{"norm": "batchnorm", "attention": false, "muon_scale": "match_rms_adamw", "momentum": 0.95, "steps": 13600, "lr_schedule": "cosine", "weight_decay": 0.1}
Rows from block 5, named by matrix and row number. Rows with one number belong to one channel. Each number is 128 + 32 x the weight over its row's rms, rounded and kept within 0 to 255. All counts start at 0. Numbers have three digits each.
# convs0: first 3x3 conv (model.decb.0.0.convs.0.weight, 192x384x3x3), inputs 187-197, a 3x3 kernel for each
# convs1: second 3x3 conv (model.decb.0.0.convs.1.weight, 192x192x3x3, transposed), outputs 187-191, a 3x3 kernel for each
convs0.101:000000000086020124143000185131128121131121126135126128124132101101121082106111081133118158098136119108122141126117119116154126139146130129158113135141143157142123151151141090099128147117127110153192115128153066142158123103100122108132110117108149173130157165201147138155048132045085141057040148000
convs1.101:146171135104162111122148128191118151151090154143111173069139134108114160127107154154075159119105134115133130129201119132156086156162134
convs0.102:133134128137106134134147126124140109126125108111116117134114123135057135125104134098101099110093106083097117114124119118123129102094118080118114149146130120127119136101105155055140092100114095152108109137109175106126085085103184152191068107092162170129102204096102040100147109112148120128129124077
convs1.102:136105105135160135119146105118098137141044130138158157122081078153125131114049133155138127110161132152093140132112147130145137145058146
convs0.103:154179124093112110118122151104134126116144141146134127147164179123134122117115122082109103114109115137118121111114132132124126127145137112156127087087184121090112177091126163198134114184179129135120094177122123074132113147132125196163150128119167237130202153091143134141093079120150143136086077119
convs1.103:119134063123085165111108168125102172120087127141165072117126075117101123111118126116103152093159146123196161106154071127031057087067061
convs0.104:135140155138149119138140128131106098132109092137107092133113137171135172125102119143100127133114135139124144141131116118118097132112119150147152193255180117146127110135133131200113121155168139170130107232093166213243121108097131161135121115134147149138167179174175113158110128134139118120157099142
convs1.104:178124114164141102101121106130135133137154137122092102140111115094159147135161165118144132108161137168145122082131142120151126195149098
convs0.105:099042114000000000085013141136150139133148132133129132122089091147127106122127110123124156134162149100144138145124122126115117149167140152148145140147086143153131081121153166189178081120107092145125137173170124129114138130135159158131143135166140169154140157178161160153100151076132177157147146064
convs1.105:101116168085117134099095157107096097171139192144097121106045123213136175077026052152118126165134155124115147127144111109138140130124110
convs0.106:162124158151146154120131118161215082205203040070084075155114142138113142141130147138114139185135110120113121076210120040126000129147166133127138136120120121135123133132129135145108138119104115121126125127143115119142114098114108120120119124100134129134128135134124120127139128125143126121142114120
convs1.106:156143134132143141175119192123110115143134109146160149151150121197085255123146120143110169122118152169132155107156176148168000128156182
convs0.107:128101103124130142141127113131102121113109125104116123097147136125161137112119102156169184149137172140138165120141133098132134116122112127144150080101085148178134112128123147107126120106114124087141138075088117099105130103101046000071132099168157171145151183206220134172124125129132127149159141151
convs1.107:095104151169166176114158153134115123192117135125147142134085120108067023155063089105082146109142112116104165132165143145143130091151109
convs0.108:145155133133152136167137107113137131117115129119121129106130134084145142091119121143122156182177164167174153128124118152135124139151134090110127059064127111136135153119119067187116115142138141119165064137161146142117100146122064138167088114174130183204023238255185119196179148147161127179155140133
convs1.108:100163086077126066110133114152156105153152097198191124136126098153153131141145124109129167128170124114119144140152110071099064088129117
convs0.109:101121139120136113139138138111151132115155108121176156167141147157134137161163154133041169120032132125050128065155112121151178123100150102088158123016124161135171151171143156095101099130123140166134123095113141123112160097096133147144129139125163103098221091107178132132139101116154124131154122129
convs1.109:170100158097129128168154122135162098138230109148142133137191149189188149141110136147185133098106121123087130099171117161206197164144104
convs0.110:101174076102186107101181087132135124134132136111120128104134123100150166100133138152127111146171141109151136115123126125119129143118124104111085113134096099174139138135129150106147158092098137123104151177159130082113105132142147128111106153133144121141156151177137138106114057174098127137120069175
convs1.110:174144116125090103175104157086139106056148124115179159205155141215210176204135044082106170163102158159106106125083174127086123154139140
convs0.111:135101119140118130135139112135117123125117119140128117129116131193109093125142143114132119115169123150140110132141134128123142129121116116152114206074096090133131116115122157123130091122139150145131088071131140136098140139144075132124098129150140125140057185186110146136175134133172184103122143103
convs1.111:136132131133076184146110115168140107122112064127137136161148159155134118139161094158139143080101100121097091102138125105127124123125140
convs0.112:154125130096112136121154130099122135121131127118130134107077108070084115127155146127099120120121122120123122116100144124129142131134127124098080097107121122142156089111133086071100141176099048075141092084136082128117100094149149202182092144134124026125110129094099115090162186132136118152116091145
convs1.112:135157145134156144143140122107101129073107074101103127132107106093140122147063083156129128143120146107089191105131127125156114178170152
convs0.113:116153125125146133130136132082092102093100103108107097133139122136107115134134128128103140117116118125129108096065094121104092102107110132132135109071121110134090125146132161152114108230113119120136130150117155148102117105130121164153122083132132102114141165100104133123132155125146097106150116121
convs1.113:148177120147110098122178122151157111177131140137106136142079173148114156158132127137087134128140126130069103136109116132228163143044127
convs0.114:133109146130120163138111142130117097131102099117099104104138160121098111154130139123122107120089104100103074102135117118124104122112111112150132160135176149140132105187119158198114160096078186149095176157119140128167142153160077091074148139112071078119160255118116074153121103159075114083140139171
convs1.114:153120181141190095098084192133094115158156111113138179146215171145092172150181155110125125131131133138087144149122111138074112106110090
convs0.115:119089085148114103127163179133124118119147142116128140140134087131143098151180183103107091110110116088101121126132131126126127116101119131118130169152095129151175147124113109107133126178091120109149132086134143255137124158128108105134128182145113169138133099155118109153121110130164070133224158064
convs1.115:128113125135076132120101098117127154163060137114106144144141129103135076127065113191075093131112071134138134121089059153081084116141152
convs0.116:157167132127125116118124117099115144106129121101110119110113139118168135109109116136137157120134121114107114131133113131128140125125126103118144095105092140133117148120163116183125013084095113117147101110132134105132134126154139178109160196161134186065111133140114141082125143105135119100148092171
convs1.116:114173170147087176108105113125088060095148148133147131156185149122074115104092114144078210142071174145064145109112081110081124149110111
convs0.117:125093133113155134137117139139112106118121117131121115147133121115175172145155132120127143110123122135128134132132119123133096142123130100156152117251011131117106148168113120102090159119139156186104151192144146048146126143167087139142140145130143132133129196165061131133154143120146079104115087087
convs1.117:081115148100127171151092088148131123185120185116139112138102100149121157129153139130114093124088136127117125122088106096092047093139158
convs0.118:179147122143127125127134127117145137110139140118136140133149121137162134141176123140156118119131124148154132122104120134119111118112130081110140130173128167124161115127149164139112118132138109151117133120136120073143129117111095000104162138140113174137135102121130139097125125130131209088107178120
convs1.118:140108161127182092121082103081128084089142059066118107131123102119125129117068095155116149121080120112075121143114135123193125105123117
convs0.119:126115145140121125119144150113132110119132111126108098123097092125088140110136113110150116107103087137121104120118121139141110127156110115091159142197062110112122130152096137209128121054130129132130120255205114112127103105167159220061130072108115177112156067166134144121122111141107120113139126085
convs1.119:121060123115085164075141130149094114089095154086165144120104160079086057123070138174137098073151090098172129163119124128137087088100116
convs0.120:102119092147149152143129134124130141138140141129147133130103141118120139161173144128129125127135147132137136131110117139127123134145124125093125155217124113102104152092166107197098117112105127134124121114128137158117139145120154185141122149102141134124122085128127083160121129124124136106156144136
convs1.120:168133108125135152126101189164066125104184124129057107134192100131113164141136103115088116127194141105177122112143116143113121117184126
convs0.121:131118105133113154127143134144129123148157186114213241108100103094097119114096112044099051053063075026070076102143135125201131145061082126088100130113143144124147111143129111129129135134134101096100100090110098097113117111098131140139136112117122163121134167132148166147095109077110106098097093078
convs1.121:117115132137110120161112155191129122132160134133143136066255158124150143122133124135056106137096140150116138097120127082158096093129105
convs0.122:159145082147130107110120095132144141135157145125145129115126135142129142121131128125124124109149134114126134126146117108147127117110123099053080051122113109113117152118101153117158192115148157137100215165125131144074115160146110150160126116096063092137017108047044115125117127117119093129104110091
convs1.122:083135160141155185099137152186139134108157098160175107123163105173137120142205128169116138151129144124187169137128140054164176146127109
convs0.123:095107109163195178112144126107106122116113121128135116116125111129153146108101123121134140139132122129111108134118126133132104138121132123141139119114157144128112120110130139160188141093119094079136124089127161148104119121086132106147141129105106133160131182192153119164149195135148122148105172144
convs1.123:144079154128174143133094114155140182198200189078123132108107118044116080083129129132082124124138094155129121137120132137149161080116145
convs0.124:141090093151188225095112108127119117131125127131120133165146134151125146165158149103111116139153131129119129131140127132134123139148139143148125152131125111126145135136113182205172118107088128127097129139102110131128088116122159184118119128116200195198181142165133158119124114115140188203121179139
convs1.124:161131128120114152142130127153163135178060113139139128061108094092054059107115114130132088157155134150127156121089054114132090135136109
convs0.125:129115134138113121126121141101114123106118129106119141171120124121108114141159145136149191145153155110118121123114110129151104127118115085078090150192117122046106154155185117180090169151119132148120143204151156158129120146145083080155056131104123093130111134129147173161130139191099085080128144138
convs1.125:104131089088088098130113093128088113055127075132158141120116086097158091165155139122123136077108145109110130111106107096090043114129154
convs0.126:148077145143156099144118132145123196097133175089095052145158164122119132124129141102180133161255161113236120114167111091135118114096062122106174148099132110108097129153124161093145131134126096177105136106098148145133147144144146173133104140132065063108082130119117064142136079094143070077184128102
convs1.126:169147105110146108124103116119164164131174175130118160080126131129047118123075129132132165120152108150155116124076143172110107138076135
convs0.127:121134130139155116136118115122096106119092100121094108112077137109146127141180138113102103141136125123122114133133132145141123131151129097185155120144142075126091073159115058037110116152116131152119144107116114127105118139150120147114123133136127131085102240096118136155157177145124095065100115159
convs1.127:088051114108090120121098150129152098145151126076108108103148158087094130137062092117100112097091148132083121144146142130086125094123133
convs0.128:114080094142104115143125104125148129120125126110110115121104145121124123124110144082073069089067114098118113116124138127116124124138135172098140125148110126130081112103138115097145109104123118092091110085146107172078123144075230102105167069062104072121129097091136112134116136134130099152110109110
convs1.128:104162098152173176135128170146083155134111123150120162107142131117127140121149131113094125059095151119161114095167104092076092133081119
convs0.129:147137124130121113124134117128123138111100116113102107123156124142157063110116134136127136111169182120129150121129119112096117129115119120135153103082073088088184118102123107143163139141135137125101171051153105084119124148117131127128125124126098128141130121137119171143137139142129126203142110147
convs1.129:168121155154097121107116148100141129068159100101106098131106146059174098117147118159145133132165120109168136114159130036169154114152129
convs0.130:110132136145133143146136148131136125135120120128128122134154125130106128130148135155119150122154112122133117127130111113123122139156110076121124184129066130157152072113102138212157127162187098140118106074177136116051125121107146047036078051108124093139144149129151113030140082181146180107090157078
convs1.130:151136135156107112146109129100076121112122179118065127133191128149151136101177095132217104138077146134154108141111118130103135125163160
convs0.131:151149124115143122126152098140156143145136128137119129106132162066109153103090167144116119164134134166124135130132110129137130129124126145131172135088170108170130133143114155150130169166208125148088133183114126150122115131095165141114077031115138136086072115106065127086160130157124159110110106131
convs1.131:138150141163150105144126117145022131148087143121116123127153140105186158121123129126150151128080102108131154138175059128175147109172109
convs0.132:127125125135137114130121118139137138134134133130136134120111122110140157142123103119120127114107170128138123133114131134104092144116124130129170150157121127149129129098131116126173113119130152118144141218075135087143142144138128177160122135126109125107136131139109140125133135183131137238125131164
convs1.132:121118122058158116110116103095131138102120145131104184159135136088102130143128142145133140115065093121106125115097120113138146151151150
convs0.133:157156114120107129153149136103153160081170162098122125152112153090102143138139148124061103117106111099084104134116159127108137104111127152123142083168140141116133205109118112144122075111148126107071139165084134197106111154126083132154131157158166079151152111101176098111122099138084003163174112141
convs1.133:101089142176121125117122115174163155155133089143166152159161145109121165153124177117121134130118078094110109130162099125158158134130156
convs0.134:121104119134134125133107147124152132103117135099104119132127100116130142117120130142140132149131081129152117127127126118106113112118115114100112199183235130088161127087106123134058117137143135154179144244163112079109129162124161135123149145116097092114096110096118130063158078147174065111158076144
convs1.134:103088117190128181113130097151120127116161175111107148119138106111105108144158154111131133151071117129146145115139118154147106104151132
convs0.135:130112119131109101153120139126131139106131122112116119115097124104123156135138133121169155131139132136153169128142124112142128133142128135098132102114142140103123127159143118168178132136094125155127096137106079177163163088130114046146104096129132089158075053087167089105093086122083076122125104130
convs1.135:124125121120123141087139179128112152129135164127171149127134100107179179185209195156134157143107151167146160070089103062075174078128136
convs0.136:137107111038021070118121121129130132138145131128123131116152122141126143114113069110134110122128119128156137122121134127131121121113125148132130133152132134121142110182158130109127177188194141165131112117141128152147121119113134191145125149121163110133159116124138128120117096135168182119137150098
convs1.136:183137178116151140118131163146140171135150121143098150136079196068042064143108134166184132104153095076093139110104110161197199091118092
convs0.137:117128120150137133151158123122125128108120128104106128128108118096111128112184106156107124133110135139120122117134127118118130102132124122140145085102163208087077115126132112132098068113095113089094171161096112113166152191039134121201234151153189075132113147138118190171080140113140119090118172130
convs1.137:175103189148129183074163095142144091145138090123100118157169136107092169164144120169061143105195105138045158159146144136054137116091132
convs0.138:125139142102121136156187117134129118149134119118113101099102123106082147132092121098147131108117131081099121126136110135139136134112130089123110129058152107130118103079160137130098145084089129137135110187143111090162122071085115125118138115130111133148086133169191164111122138101145176169108145162
convs1.138:078109089115120157081138149124126132174107123126134123074123172085166081133101190130166097102127139121115144077112149058113079069073092
convs0.139:128106113099133121134117135135054088056176205088168166128148128161169156134133124105151177137165166102187097142128208063200114148058119141130120126119128113107118149137144150104124119100124155161164135162129138140145106098131135106108133103107132117138128112109122121107152126122140145125142145152
convs1.139:098207152180136109112153140156167074128116144130123126161120121146175145117105086100134118119116159133123149088158104112086115132117138
convs0.140:127115145156139164123119109150134119128121105134124131120143107087134085121109120095115111107151134104129129114142124132157122129138129151147111099122174107124151143111111136188153108166108145206192151208154156185146092109117130105138101127118165133132111166161158106138106115105110127087107100041
convs1.140:140166207125165119104114142176167143129149141139162133115142148096113123109141143127161139148159103154148152072100035097108052143102051
convs0.141:149129110141140117117127126122105114113109122125130135141125128193112150174113151144120102121157123110143115130143143125121133133121136089085130101122145139053160139119145131165154155171149116114123105233159118127117131157124175063101181099135115075102074224142120088101165116115140079118089178148
convs1.141:109113077131190120094098143121102113101078131115165111118085110138103150125125109122086131134119162091083110084107068063115152130083136
convs0.142:114117131125130133128151118004160124025157178044178207129154144142134136150144139155206151126180138144115155071183073130102213099069200117110111131108110149139102130117135142126126131117123143138120141137127127144153124125144115122125122134129143117151136106140135093133140125134126135134123121144
convs1.142:141062127129234090181165112113097102143122091094113123175233109108158134141075134154099071138195114136133102129051117114178114108103151